config = dict(
    encoder_arch='poolformer',
    encoder_norm='layernorm',
    encoder_inner_norm=False,
)
Rows from block 2 of the image encoder of a small image captioner, named by matrix and row number. Rows with one number belong to one neuron. Each number is 128 + 32 x the weight over its row's rms, rounded and kept within 0 to 255. All counts start at 0. Numbers have three digits each.
After each neuron's rows are labels from the 100 images, of 14848, where the neuron reaches its highest value: "responds to" is what is common among them. Only what is clearly more common there than usual is listed. The data: scattered letters and digits in many colours. In brackets: how many of the 100, against the usual share in percent.
# fc1: MLP up (encoder.blocks.2.mlp.fc1.weight, 192x96), inputs 0-95
# fc2: MLP down (encoder.blocks.2.mlp.fc2.weight, 96x192, transposed), outputs 0-95

fc1.70:082137090104097088133153148137100161098139122087086169099087109131134089120132079113121092139151079116117147111126167098149194202120101186190149107118083138135123102206112139143110117125095021221110134084141146113121163112169109130147105150097095126130106161135115134178121112177135131131
fc2.70:164060127162128116124119140104156093122153093116114057090170176143186159138205171138152110133100139153124116176113121120117149157119171132158134088145089170152154115085124150114133158120143138119070165093123050110086153176148154105123165137163192106170100095110090083107091131041125126130
responds to: orange (56 vs 19.3)

fc1.107:143086088104167087150185108139168111193180160073103147185120096128161134168183137124101059087119131121117113165104129117163130132125124094112089103167092133095130138121179091149041130083178097102132126099141175097109054093113145167108103171132136146165159109111118120172150167113126161095
fc2.107:128109113164149121147056117148177109117097152071158107112171101126089126152168096192152126082120169165122155089139127105133070120189115094106147104114125119148177113155098081166063111101203079123161119084139159135136116150136116125079172102118119136177101134120130088126150214122112192166
responds to: brown (82 vs 19.8); blue (41 vs 20); count: six (35 vs 16.3)

fc1.52:185145108162164108157106102093147103115114108173115130077110074153071173173180106143165190096168123113160089167118091160105121057175105067156124151156194093135142152145082131122101115094138100124146103116147152174154135140149171110134121130133115050154160130090104067095110142087120110166
fc2.52:136113140079134101160187088142101147144126141081148126140085149127120109143101083179120116150114079137115173117097117158132134123089000113171139155144082086159095129079116172073127102183176139118166127172165129138133127100137142121159075149107089110160142165131126105137153163180175183125
responds to: teal (95 vs 40)

fc1.171:125153109111138105136121159122158115180117123117140125110112103114165165060177117153107167114110126166085110150125135158124167173111116219117135128193109111160085079144140137099124126114117057149023149121165151124113143109146090096154117114094128088181101156137104093176051132129055148157
fc2.171:169086112158190090077081132099128124168125087116121067167157130110208119136151107138134119148066107134138198110089160106140106143116191077179134168157154169139132108132145096119167143118125064155181152096170073116070122140144142102134116162120113060113134098114163097079128149111109149099
responds to: orange (55 vs 19.3); yellow (40 vs 19.5)

fc1.125:141148100137076146139164166111178120159155132138147137176154098159154096124147098168106080123158120142138131177078126170075120197135179127143112131141068153160119146185142106101163123133029091091110173121138182126114121161106092142167125079100110128115137194066094119128052143111138099128
fc2.125:095153139136117105136108096113102060176148132170120180126123164104143143108058132095151124162133145143146113155105195180100158103106166112111110157132103192171110176137138093093067135118113094067148163161082156103110119158160155153127138080103072111183119151139088098115091192092175086161
responds to: yellow (44 vs 19.5); pink (44 vs 19.8)

fc1.51:127134138158145113092100159092071122081113101132148080087115155099116107152193165122158138126131098093134166113209115135081183051135130170148142105152217132093105130110128131129146114125161147159175122130164124144125129075081166156134098067141149099056099115119172079152150090183122118146
fc2.51:125116112141110162144053133105065140137138120133178125098135158133177112059146119136145136083169146078081140118134129106122092151146170144159158199187198166110110141124095111140182152117139165177118099144117083195157147154132100154127080129062084084101097134119176116121081107074120158139
responds to: white (89 vs 19.4)

fc1.170:059129108159114117094144157178098143144140106089208127165107103133125214143153105113103154100110075160109147088113143177108169132171141130134129086172125075147106158171170118146144191102112138145113142137115046138130139097133100080152161054171140083115108152132148092156091092133100080132
fc2.170:130131128143162089137147115081116158131172134141070108115097122139163090152112116111149074117137127132171155127086175096136159162100183130151167127167173190138037185173167137123126069137129121129139158137076095134068161157125113066105102113125120083159111182067129075174120157079147118120
responds to: pink (40 vs 19.8)

fc1.124:158162071107149139156117090146113129133192084130162137133141116132180112125139153108142050104134053124146142237122139127136095176063132103143114150137084119090094094121178113143083168132039123098152177149097175104118107126113128126130116105136169128151155150103149092137096126172136127064
fc2.124:155149104105152138147087085115051067125204112150165140160166115109102159115118135155098094155126098101138093146089170153154156125172101148150128130104063126114143140106167130112098131163130127097103190192104193179114110159159149091097078090134144099213134086158160085149087145136142108108
responds to: black (88 vs 19.7); brown (42 vs 19.8); blue (42 vs 20)

fc1.84:094123135149097130175187095193134126127125129160130113111105171112072147075092154137132118142094117115092145110083155148166111159086167168113142144156122091093104153105153148103096131135239077118082081152128147161150091065126094185067145090136122152201117129148149182132105115100116140150
fc2.84:092194125130057144065091125143210161126133136133164083110078099126149087131128126144116114118096123122155139087166103109111166096125147107057107072089122122152134122141150080169200165108163101087160172118099116100127116127126077081165133173096168158143088159104144198144127119152162118160
responds to: purple (68 vs 19.6); blue (65 vs 20); black (45 vs 19.7)

fc1.160:103092100130151109081119138140092185144135140126152075102123061063113162126148109159102193092106147130106110193151149125129125121151171122169161087143122058149126172135146174088125130117087116197114187122129121124106080113171138185151131099170128108100058101103131104193135086112132068122
fc2.160:115085105117117095088190147088133126183140090110138127125145049147160190065124171131110120143133128085118186110109153168148162146106155116154180222145071174094127108144124120083152126160156086149092148143091075137112126089204137125181082143093148109134135149109127113145126107165100104152
responds to: red (64 vs 39.4); pink (43 vs 19.8)

fc1.175:083148135154085127154171115132103142149151121085117150177148149158093128145106131055142101109156153041154157125137163135119195113142172134107103151126159164083086122146119132071151082172166161094130080125116103147085202100118100185105124084140145143105127145097177110147066070079128088144
fc2.175:113166085119140159083153168082104154104162137091102154098155117146148086131161097175138137096137133120154115105215098090095157111105172123056125137058211096134107172131153185168106136082149177147131167120138129179154124141079115110169122109129085137112071135090115167107096094117090116154
responds to: white (58 vs 19.4); blue (40 vs 20)

fc1.145:107192148167140122164117117106175145135115082131161126110147122135098236103160142154151185080149120150060132123034077197107104161124136150140173156170110108131140162158099138153074116152106062115094120089137116105131138108162092107107140077160130132122140163158142092148108142116097175143
fc2.145:183109119093135128129131115161110088159105161089100035092144151130172119115133129218148065139119126098138194109137149129102122143070155086182159135087123156178093093119138071116158139127118116126151097156156147128172122163141140104170150153063090114157121151089125107057084164125178140133
responds to: pink (41 vs 19.8)

fc1.99:138132107180099105162147071159111098142083163131112185124146125145102118160156094178153173154093165122115155099094095117107123089118182142105089136103135153124096161131106133156085054134209057084158101071138163169159118102102155162066123176155101152140118165148137161095170117105110163159
fc2.99:106131109143146176106149102072178114116028136147133169138147123091086138084112103139114159131076112178087128144076069122119109115131103162104120123190179147170155046115123116180195081167183064135136124102157120144141120104104125143087144138122126141152152133138129207110133163146147113125
responds to: red (92 vs 39.4); teal (65 vs 40); count: six (43 vs 16.3); blue (41 vs 20)

fc1.102:111174133140127139105111135086062121075088134112131124093138172086079089092210089179122117114141136141111114152179087137055112097130122156103138158117174145105168145090152163127142126108169126163129101124211153160128144112113180104121107114143084112094106103104138105115175082192138164205
fc2.102:139127142166134090181135073087123118124078101153152128122140131132141107061144142172153138113135084078184146117126069160112152096120168138117084197181122157114099113119082128138222160104167140159081105125142098197143098124163138144127052123083134098121135103090190088127114093137118155157
responds to: teal (100 vs 40); white (42 vs 19.4)

fc1.152:131144116105117125168149108160074162179123127175127094132134142135128187138061134137133181185106094089199138142103160146156134142109146089153127114147144088134144120141121134131112122174079112133119061232070112120153153103174080069140151092095160133136132109103132083080069153094142112076
fc2.152:130130202101121193120195121124164134160153135139091163192108104113106175152101077135146073113113130070144169124154143157114148088062078092123125141106185122145143105136137079106092047199096156089168149133110130131135096145124168097115072134130142110081154122156138103106128106155186141151
responds to: brown (40 vs 19.8); blue (40 vs 20)

fc1.76:166136082139154108127163173095061078127156091105111138109136081174110165123089133170138147171112205182130138122135196130139094133104116175074143138172080081156159099121124118109155200119131130102094143101093102093156138085094120119167111070111157156164172139072117062135143151103116146125
fc2.76:141081136120147153144173145115126165122101114104085154109135093098161171142139090107099069118088059164069140123170146096077127134101164128158154126120127151174038138176079156126158078201197184115151100146107180124089162127110102074138163107135093142136179098154144127141119149113135129100
responds to: red (86 vs 39.4); pink (46 vs 19.8)

fc1.14:084100115092113095194140122115201126137103177141177109084115124174152086085100115187144082123130083181133159155157140125103077180124110143106101093146166151141108172159171171166123160136082066125159144140091168114078115144148109111106140147141083127114141173116102147072047158135101147132
fc2.14:084163129107162066109100102148137107113106131133142089086163107157162093104100174091080102147094149132162088184111076163164199126180132142155152163124226102159147126106113138104130151105111087107127160157126124133110123141123131132069126172070134100209101084144098088123119161157118090173
responds to: yellow (79 vs 19.5); orange (53 vs 19.3)

fc1.187:147127128074186060160088127127138173158112190079094162154154077160151105168170104173133130132123133132126171142160119117139111139113139084127138075136069163134103161174137089177093092119108081113164158071058091125137171135102155135097110160119122183089118183113088113148163138120065141125
fc2.187:121066108172164089087062148146045105147120132105106193130197110132124115095164115150140167116111208146125085166134156121127083137165188087078150137111151164181143130166130092079139143106140164106098154081147121145147143154102131161151153115111121113083142120109148104126128078053111115167
responds to: red (70 vs 39.4); orange (65 vs 19.3)

fc1.95:100102120102044119109180164184177152117116164130161146146151126175118144080116141176099117133102102119123124098082123185076106131168125138169101113162108121174134167158138142097093131128100049174141147115155096162103088077124118094102153135138092134118099170118097217100143143214117137138
fc2.95:154090131120140087113133183156128088166177095168105124072164168126160150112126139146176115103083136109092143115078139097131112132084189128177137088171167136138105054110139050116154108127134170104137137101147087121186159186172129134134136138096139076151152085051165168099134142108111088160
responds to: red (93 vs 39.4); pink (46 vs 19.8); yellow (40 vs 19.5)

fc1.162:113117144130152198104147150084091145117205106127108127128144137112168129102131120153151069137118089087068114131087179098217125140115197148111110092091095122115103131151174114141109115152191136122138139146141150094094093151147090161055124115097139137131120134138139236163084107132128099082
fc2.162:125150090092113070106091147070163100138132146150191086086138178104116142132108142150154128192115141119175110116173158078180108184133084189128116106100139123113120094099157181150092161146182118108098116219103129138084165127141090184071160094114191129123101132140124143126095118142155110108
responds to: black (49 vs 19.7)

fc1.139:077177163103132139102086160096148174176143185082131077171093144184103190157077136102138116131110145094127141086140120107177128119149156111114156069159097184164159197171104118061111131129116153087156106153119117090147174114113090100105143149129164148118101115176084132083141154096107075120
fc2.139:132109171097129195132185115172070140178180135136123115150085133121156152129133088126158067091134102074105104151120095095132108114055100073154062099149178116115066130115150166102192077156160148093133139120159126139132104112136109145147161171134166119140172064087133137104182124125154168103
responds to: red (100 vs 39.4)

fc1.143:045125122104072162141141135135122173118127181080161164121133135117161131069122091148087144099102116163135125172094139176106182164152178170120133077154131126171125140207133120106122137121098087161110167117125086135058124167143125122139155085125078102101093158096117093193050136121103103146
fc2.143:139084120107137098113145090127175123184133117144146061138150141122182129101119090147137136151097121093142178113123157134167152131143155119154138182174143199137138132134129080091151125123136087116162154133150040069099131119193111126141121175070103068179103092056167098081116165142186127145
responds to: pink (69 vs 19.8); white (52 vs 19.4)

fc1.130:068102157111179095113098095109129079122132126124138109139106135101148147089121109144131172127074178083053078094113089139204150095132147163224129171152113106150115120073162141128157133130070121184114099140113155103116157113165094121151162169128178136169126142138126058156105164153114136176
fc2.130:186123160131167149135075167169130145127117068105076130105115130110167117138133105089151114179122102117147164118189152138115176095133132134101180103098121132084087139143106161200165182125094133132097095102120154051135088189109102076123125216123135137093150085154105179109105143100078129140
responds to: green (99 vs 39.1); brown (43 vs 19.8)

fc1.53:057118130140159110082157185140147172103150109122177111142140112119161156070137121100077169142125111108137090155164146042083133148160154201105110132115146112153122115077194076154109171117114150163106087139140140123129108100059129107155118141147209154151102095133057091146092122156108124122
fc2.53:110061124101099168149107118175152127154131171114090146096119099127168108123115095087141165151087121098159095078110158168156080074197179125133097136136129164124192154179136187115130088170093118157077148141096143126150138218136149138083095171108101135154082090114122124170082113128138103089
responds to: black (54 vs 19.7); purple (46 vs 19.6)

fc1.184:099123089142146118132162102173148114120109176073146153155134118135093125089135108161102095146064144189069098115129110129206119145103131100099129109149092073135165151137170089144031155100191070129115131100143181135128084112163091113106179140096142174194127146155146158135142169149097139114
fc2.184:116112101111134062124147074167215119124081171085157121118125100081132113129125112163100107123088115179146149099134080117162141160185097128086160091136139142120141121106117126165090162096221079123175104129117126095104091127167041139125140158110136147212146152138131149149135181118111169121
responds to: pink (95 vs 19.8)

fc1.183:109118123164083154133142170152114120145153112136176209105143094163141172104143122135149170108141098195089127166125165156112128129142139141123170116186138057186115092142102145122130149096068130109076105087114101165141132085156149112143136036113103094095106142084086125173099068076087146149
fc2.183:167108121107131089100172159121092155167117124069136085158103175189149144129146101156101081120135134150137148078103146177093198200071103168136143159165130142131101141167098065081122141118144077127123178086131096116095121146150129089180123184109123074178085162110114114075120128135172124122
responds to: pink (73 vs 19.8); white (45 vs 19.4)

fc1.182:080109172160124143090120134126202091105115108103090158119065134071126131108067125082133149147122173131099092071110131130140150104130115169145124106106130144130160133077167113105209172111057172134096075151096105084148137202152102110144137156110135154118189122162134119181097175090167144120
fc2.182:141088167141146107137069162115132100146171121140096103078080136134159123124099123081124050126125133166141208132179108170150143086154115095075151118067153142110184129109150090123196185120121169126147142109127112060119109206114087141159157158173147109100152113143129133106103136137158126057
responds to: green (99 vs 39.1)

fc1.149:084073131113156094169133153127101112166115101175161105048091110090170178135139139126144173128138113115128185148071098064121115166135084159094126114162176143160132103101077149201114158172195124186094108126132091125133156087108145099143146144118124072156132070089123087147170111114105128116
fc2.149:146116093082156089121092129165081051122164128108176126203118138157117086100150110118143127177167102175084120064111172120153140139083045109169119119166089170160140177094161140108136126108114137140104201165143099131136138148127136125168097118167108093111089157125085166099137086147133082170
responds to: teal (70 vs 40); blue (48 vs 20); brown (45 vs 19.8)

fc1.42:108138114136155130134153187135111109116161105109156185136098167138137136126135143132099137104106115156152118123056119095147138173066073116166072153111059157132123112111158185111118152102103107218103054128157113112152150085141152155178115068120103055170151122160138070138145160175116168109
fc2.42:137107156126154093150104180109137109144164072116112062110144154131175165226114101159140169087103076143149122109092150087139142160153098084169114083116101145166090136181118184118146149111130092150172136134146051119067163175181121142141099132145118085115095135086133089099146165095135135092
responds to: brown (48 vs 19.8); black (47 vs 19.7)

fc1.177:077141184142112061129072119119105092090111105123152121135140130116068105089092148146110120119131186094109110085139082166058088118178085132145149121113143150119139122094119107107245150152114134132089158137118131165101125160147107104109127195150171152128156093143119108139141200163142159196
fc2.177:112092136178138144194115077104127071096188158146144120167066150164159103110077152070119079144106161171124158135137065150157168084128137127129134177100105096137135162059114091129167086105091125124153120111167146139128073200084122162095121158121128123122130090150131122163130104192144128182
responds to: teal (94 vs 40); green (81 vs 39.1); count: six (40 vs 16.3)

fc1.68:115118091093186163060096206130096131135101110123145123122164130137165158114177133160123161167100123126096103148168112140180122164225108181119120126087120091139162098104080177139113179104108121170141163161038098104111094133115115132140155092138145118124126150123042151117105121117124089094
fc2.68:133118121211075156149156172166124159102148093121188139149075138089137115124102101100133079133170134180112111129080126101083128085074103098107167071130085093225097115101165186127120121152167137106128131138146118106123135109112167143103097101154127088152195132082132100111125132066125128177
responds to: brown (48 vs 19.8)

fc1.185:156100116043144095170149144100138176163143206044136121192128105152193087147176110139118118094127109124131159150164152137132147087105105076139115090135070178136134150176164099147098107095095097123131186065123119146108135126136169124141053163113134135120095122105099116158147117159076128129
fc2.185:153069115159163099098035109110078087174109108098123163117211140146165129119171133131122169168082195203175123152182142113136117118159173100109144153136127142144108128160129123105112131095136155087107163104097081131136166145097117136139126098109135107116145134110133027121146106068128134170
responds to: orange (72 vs 19.3); yellow (42 vs 19.5)

fc1.131:093147134132162058175118122091157136177142143099102129111100067090119171118192126166159129104126101108063106154161070155140072101162078111141154112173081095099162138110164087154119190120110108167083118133109146145117094087139153070139130163141127192105161118145094067189114152139114143114
fc2.131:162128172162156105108096168136111156162126078096130169146143112107177075126174119181095138118150101096163123114183165088088143046136141071100176116083167077174084159141150109176144118140124164138069122096134180139110169172060113119143111113110118133127157100095130097144113127099068169154
responds to: brown (87 vs 19.8)

fc1.165:119090126113103084119140171163164152181154179173130113117132138129151135159111103170108160151049169129191148072156160106101114102145180178129090061089074164154141175115146145145155056120075067157140109130137121122142133101119078147153093111133095130105124148089163189096154091114135099159
fc2.165:105100131136133114117153175185077085126106113139155092113143134075170138106115125078174168122144141013081079111048063115162145187101180178158128123175123107094109093127084162122182131138145172143136132128122146097140156124149138163129108171128135127114136103141125172144162096090107174139
responds to: red (100 vs 39.4)

fc1.83:155125102098145184092144172077133110089151128125158168104090105124135127065148120162110196164097143072137161104123112092118104154118184134131099100124066137116137105133173142136137154155142148151179145077144135121146161146130145090103139173115160204114075151136084157111097084196030118101
fc2.83:094121122104111152149131074144202111119145122067183136089152175064135120129104101130164112141120171154120104108063103106136115109128113076172119118196083153163065117154114135110159111129080132111077162150147068150122130116144177154106148075129209104130124153102116126210151149151146170132
responds to: red (74 vs 39.4); teal (74 vs 40); count: six (36 vs 16.3)

fc1.163:096128131097178113107061207187115165169127145151134162169106129135119122076161118089101104133109116104073122185116149145104156114117100126133169095153156104147116175129154129082139140058127102185062145113146067120123147117103154185128112114143081146058114133144138090155087048145100105139
fc2.163:166132143151076076139203159131115142140046118156139110141101119134194122158139114100130107099078106139144173081124143180129129117124089174146098146182122174156105125170118095154139138137119113149146094117143067114139144151133150081124060207109115074151072111058102130173088167115121158137
responds to: teal (91 vs 40); orange (50 vs 19.3)

fc1.17:109113081115197074099123142114162161129130091126139117084143066119129122076149154161128201128098136128170117106133123095131138179154104189103194147142136116126135065144169155137091148111124109255072114122126108098134109128153151126171173082110150158071118116107110075131117120161155126129
fc2.17:125091183096193165109157116147101169115158113037152170151131138131177176148118151124114124133128080122103081138120179101144149118105149125194099124106121119174160088135095200131132126149172132169044136078115116131133105131130151140145106076113137129128187125113093106148068126045092147119
responds to: teal (71 vs 40)

fc1.161:130143152102137170092089097109137126077134085146106101080128143091162083106098179120161075127123116130104155102160145089144098145076106124159128133089138124073124089067155131192177162165019189139179151173094160136104135146140107138142126174134163145100141131145163181147132092161150112086
fc2.161:150122134135148132107081091096097132140161102159119122113112137128132124122106147089117109155121153095099095188132124072134108149100154221157100133122105136107096113096162162146226109100046187112113203155143157109129128179106140181154153119096168091128125119136123158112102088172100127039
responds to: green (67 vs 39.1); black (45 vs 19.7)

fc1.62:155099143159132088138116115115141077152101086176138084160149119103106116096127150149137196216145115179201146160156137091164084190182122129124110156113121111131128115153165079142148122155017157108120111173114147132105179136126118120127139051116139151132117141085109106055145120129136141158
fc2.62:149126128118114085130196130139186101161113120133128157123156147136111174134066170169096069148134196098131103104127140113116156128069086109133165145163092074097093140125162090047142170108139119127187095189117120086142121114150151145113149128071128067144165126206113112112089171145095105106
responds to: brown (42 vs 19.8)

fc1.18:157053108137154104124154123081069104159141137099099150142164055169125119094152128111112147147119142115096110166097121174151120093196108141116127134175109158167112116133109129086124187111182120142080174122131099086110087182114082101140117170098117109206184137126141059145130165179123104082
fc2.18:131089133135152109139098179144094148158111103061137115176157146095166081084134065101175087173121077190125184132154147104138094086070124075108190157179142157184127123129152136163101105177190164125127097134147150160136168141137115095111133115128114082106157148109088114064091141127132107091
responds to: brown (74 vs 19.8)

fc1.169:139098093190133127082172197168140140105182073173116174090087113099145084135098129124151094144108140152121076097089180115183155092087123140095105077135125096109140150083127130131154185092174108155118131112111154175182130079154135095136167166117098088091133119093166162113182107109145081148
fc2.169:138136216158118108110148089111180116091101070158112103096128154127084161123149120049135148118182092196122167111113124083088178132113076113119137065173138139149133101121174122123106103163149157144131065159191151120114080138089085146093108123143141194154106140099148163171140155119157122102
responds to: purple (96 vs 19.6); blue (43 vs 20)

fc1.191:101102112098076131120175153146102110121101116142153094093106126137138154133112113124109117117169119113140088140087148176085122118149134189145186152210205092181143105107099125091109169136036156087079191174120133124102162148131110148156189070114142083114133153116145124128072135086128084128
fc2.191:160184195093103160177144144111125144143111114160123131115097115191147141174100132180127054140104143116113149157098139200108139117064128139152130125166116158114115133141058031113067112159090095074129168131108128133129099100167144077156161113102154088140161144124126114156111194118160097113
responds to: pink (52 vs 19.8)

fc1.127:133173112101104080103046146099078102168126149125174074114140101120093093099142123159107139127074189096138071156129095103135126118161079115112115107207132149165124102093125140121172132158119132162105121145179158128136149208170148121121130069079152117128077082112092106165172130137161143187
fc2.127:141098152120120150149132113056128135197131111140177168130088130115127147124101189117134148139114109130114085167169147130106125095126088161147119195110082159073143162124133174107083120047138113112054155143170125138136112123118133151168079219089051108126112078153117139142134155166155180126
responds to: teal (100 vs 40)

fc1.150:106133066165128121139145132118121147101150083072107148116120099176123181134160127142092155094132124158117107133088105209070102143154174166150121081211103181167150072192104124045072162117110144144071098123126108111091094121114131129109161095160150118111131160079119082151119149128132095122
fc2.150:141091175116090064104156127149116111194150109050091092113124147183201180163153098160145125142086129132109117145109179145098116108101139090141092123108086177147088145151065145103096140138127128088151149124131099104083155172174150123210109104132159141145127179069088097148112137123166161132
responds to: pink (55 vs 19.8); orange (52 vs 19.3)

fc1.115:152107051134076148142141130103122101147155137158184221082112119125206078167152140134115133106172106157137149191077133128165115108115136162085073126128120148161112104083112124141062124122077124114164178130156176090164122137092142143147156108097084097147155182116120136083125144115104166079
fc2.115:157172075158102092149134130103107059152153092109130109156107179129084122120120100156112115115130153160133167155110153202166114126123095165137163120165090086144078120190150103116088149239162158121074164181136142101089126116130112092088103113109072111187119164145151076137096150129124129115
responds to: black (44 vs 19.7); brown (43 vs 19.8)

fc1.60:144124117103146144129078180094106139196156115181134102097121148121108198167069172078129198139164118109187141127146174088136139108136093124174113117081112151132103156158121164115078155168128131146154109198146122099141151122097147114116093119100121117142101074176099123030118100111142098074
fc2.60:130148178065136141150183164118170127158122119185150133116191137101110164138087107181132035166117075116172142105059155139117129074103081082123091120123125156118173170098146128152107104178096124126197105166133086117127135138132128074116100142150107105140198137157123123063103131116136136105
responds to: blue (73 vs 20)

fc1.129:112120137115174053155128120077140114166161147098115141172123103141192091166142116130102049072157099112113158181169127114150136149107107117126089096102109107074117121111181100230154143113067117098143148137088167093086086134122131150113111194147139145101185143133123132146113171137120164082
fc2.129:147102130165157094100086089137091094114106163108154143153133033155124136100193089137107187128184135100107083172196115115147123186126123094131139107105144072136116089143166108193145132080126126135100169092087192103129087175159149099162124108096165147156133127137144067113118153114097172136
responds to: yellow (97 vs 19.5)

fc1.31:120180116082132151149110078115137115125177114183142086153141175147119121088096143111149065179110061125160102181103140112140034161094144098135136168141067160105139131092174130158128171135061140119137130204088170134157145156113085084128116096130175151183140136121153156084126117137155125110
fc2.31:153127114123157138104107121144164133110122094119111119161213174104106120100114134094130137178105096121163074164036101127142135171122114113170106150138047125116139108114165154109185161128084125059170125178153151121110154207119159127118116084085134123204139124132128116123066092121167158090
responds to: black (99 vs 19.7)

fc1.151:128166102167032110157104150187142132148135116151154149129176161119129113174089193067115153142151081094184143113151132125117184120136111121161064161063159114127067152147126147129091137176168090124145071133143142130129167084085145166134133084149116118116103126147134076127061129138184122111
fc2.151:151108138114133189055105215089124149123150077175090132079165129160171114142112137175131121151159148124163146091120142132093165083089165084118155120106161168133111130085123093140114151124107158087200139127127123150094181155088155085140104098124117084083121166150164148059102133063115107161
responds to: blue (100 vs 20); brown (44 vs 19.8)

fc1.153:089137094090137148092159146151112116083121099076132125123076116146073118076118129117080074120160105201120102103131138148149164210184085136128118105169107106153118143189151101134165171138121098135143136121160102113133166067163145083118157085074119107193137174091152078139123183149116166158
fc2.153:128067146133104150133125084127201098169134053112132040108118184118177099172158124145142110113061119175144131141119118126158134149108123078150159120195118145124103139116100137106177170103122099115140163123097097103099156194161095187131093172136075116152107167080124125149122157099169157090
responds to: pink (93 vs 19.8)

fc1.180:112116135145118133127078170100134154178130127098162101094136114132147181164194080101141172124114125158088144167125122162088152131125171159149171089171142089159134140155101109094107161113113166097045154101129100171140150085108126084162163038107137135066094142106137091181094099102115059143
fc2.180:126123124106137074163189119101131157159142115122071162080136093201161124140122129178107102150117141107139173125116165152128125180062160131187158129147132201088071097164098145106077080128098103119091150130121066175102130133159125111143129066104141069181133171076113108152140135108173135131
responds to: pink (44 vs 19.8); orange (42 vs 19.3)

fc1.106:065084105141139099112133152090144109164158170101156135121143130170152132112178128107085098071182116110122166253104121148090157164127146138134096139134155141120128156155146126174102160134046077083169136156183136111080123110126124121118120134114084089175157161114180117095064113137106143127
fc2.106:143165156119166119136102102136100124147131092136159081143132086111164074172143131134181118159165104128165147148128117151171156149101116083179113055109163087175156137128120124136172137100139086131125149115086108139159128158099098098129147041095170127210109108110158030132064182144146146113
responds to: yellow (82 vs 19.5)

fc1.10:118160172153102147143080129103133111156176090117165062128185155143096096124091142102124105121113126182142139132175149066148125150139092196116058140067130176098104105158134127123118127157179142105101073207194139143104105085105098121148073164131139129158101075161104125113116177137146157093
fc2.10:157096123116132113119094180123087157172097038127105167162168162112150123141126147104156154210148125050161182114114150133082096094134170061111120153101090189106083151132110141095092182108126161114126182148110146094152173125098191133091134128123126142119092115109160124076132100154103128088
responds to: blue (82 vs 20); black (61 vs 19.7)

fc1.92:154181136149146141191073132099141110150134110186152060074164177125108106066106147094156128153097096120141125146125100066178136173121122103066122173085092117104122118108097176158137125148209109152127079172192169130152132125127135118081131112109118124157091123109129179086123081118183133130
fc2.92:169155165129115138105124182089095139161142066139097126189167214130116136105109121092138136218128121064152150090128161136136161067113098052125158157065119126092092144129117131113092084169154135104105172125185107143093161110162133164133135139115133112129093121094073108075139120153146126166
responds to: blue (91 vs 20); purple (47 vs 19.6); black (40 vs 19.7)

fc1.8:123158105179068131178051124125121126158122123164146125086166180124110117177091129078129195152165112131174134134173129097134135161152131165144086130070073121136116158181090151102083119164164110150130056162142173119100175104070137144112152055119102149077108146145116106105093144131167112132
fc2.8:165110159117107171055120181101140151115129064192095129127137108172189134112129101144091072197110135121121150132133174151106190110095166066089131202091159141116112141153161083116140200129104111108136170084085108123095161133129145088173117145116144074107115136154099135086133124141090153114
responds to: blue (99 vs 20)

fc1.21:147125159114157110179038145074125141148105104146184068084157131140112169148159148132118149149107126124186125117161077047137150125080125112133178087121151123154122108118100147079131153147239113127136123127171143113166144095089093074108127111136155111136122089148117058137147161090111171144
fc2.21:125113144106097124129127144101100154165134116132084144190119171121116146148134132062121141167171124114139160144158181139129175102115171179130093079089087187113094136167145147114124063153097070130156111147108072105108175137099170060148105140093135123145149121161147132019164150157147086178
responds to: teal (69 vs 40); blue (67 vs 20); brown (43 vs 19.8)

fc1.138:133125104051144098160120078099109108169105147123082098053116026146119151121154131181147164114112152113094172162187127139117123200128109153118172043148096096111148124135158112188121157143149072168116117127078158125095108117171139138124139125127134180166133082161096104159133128134103143119
fc2.138:143132168142156073082082176140125142115114045085120100143143077141136084099197155159103168134115090124141113163159170087134177113153132118117097150062231120144075078158126143142139115133090168148102127090200153150120116092101092122152116143091080115164141147158142128105122149113097151134
responds to: brown (83 vs 19.8)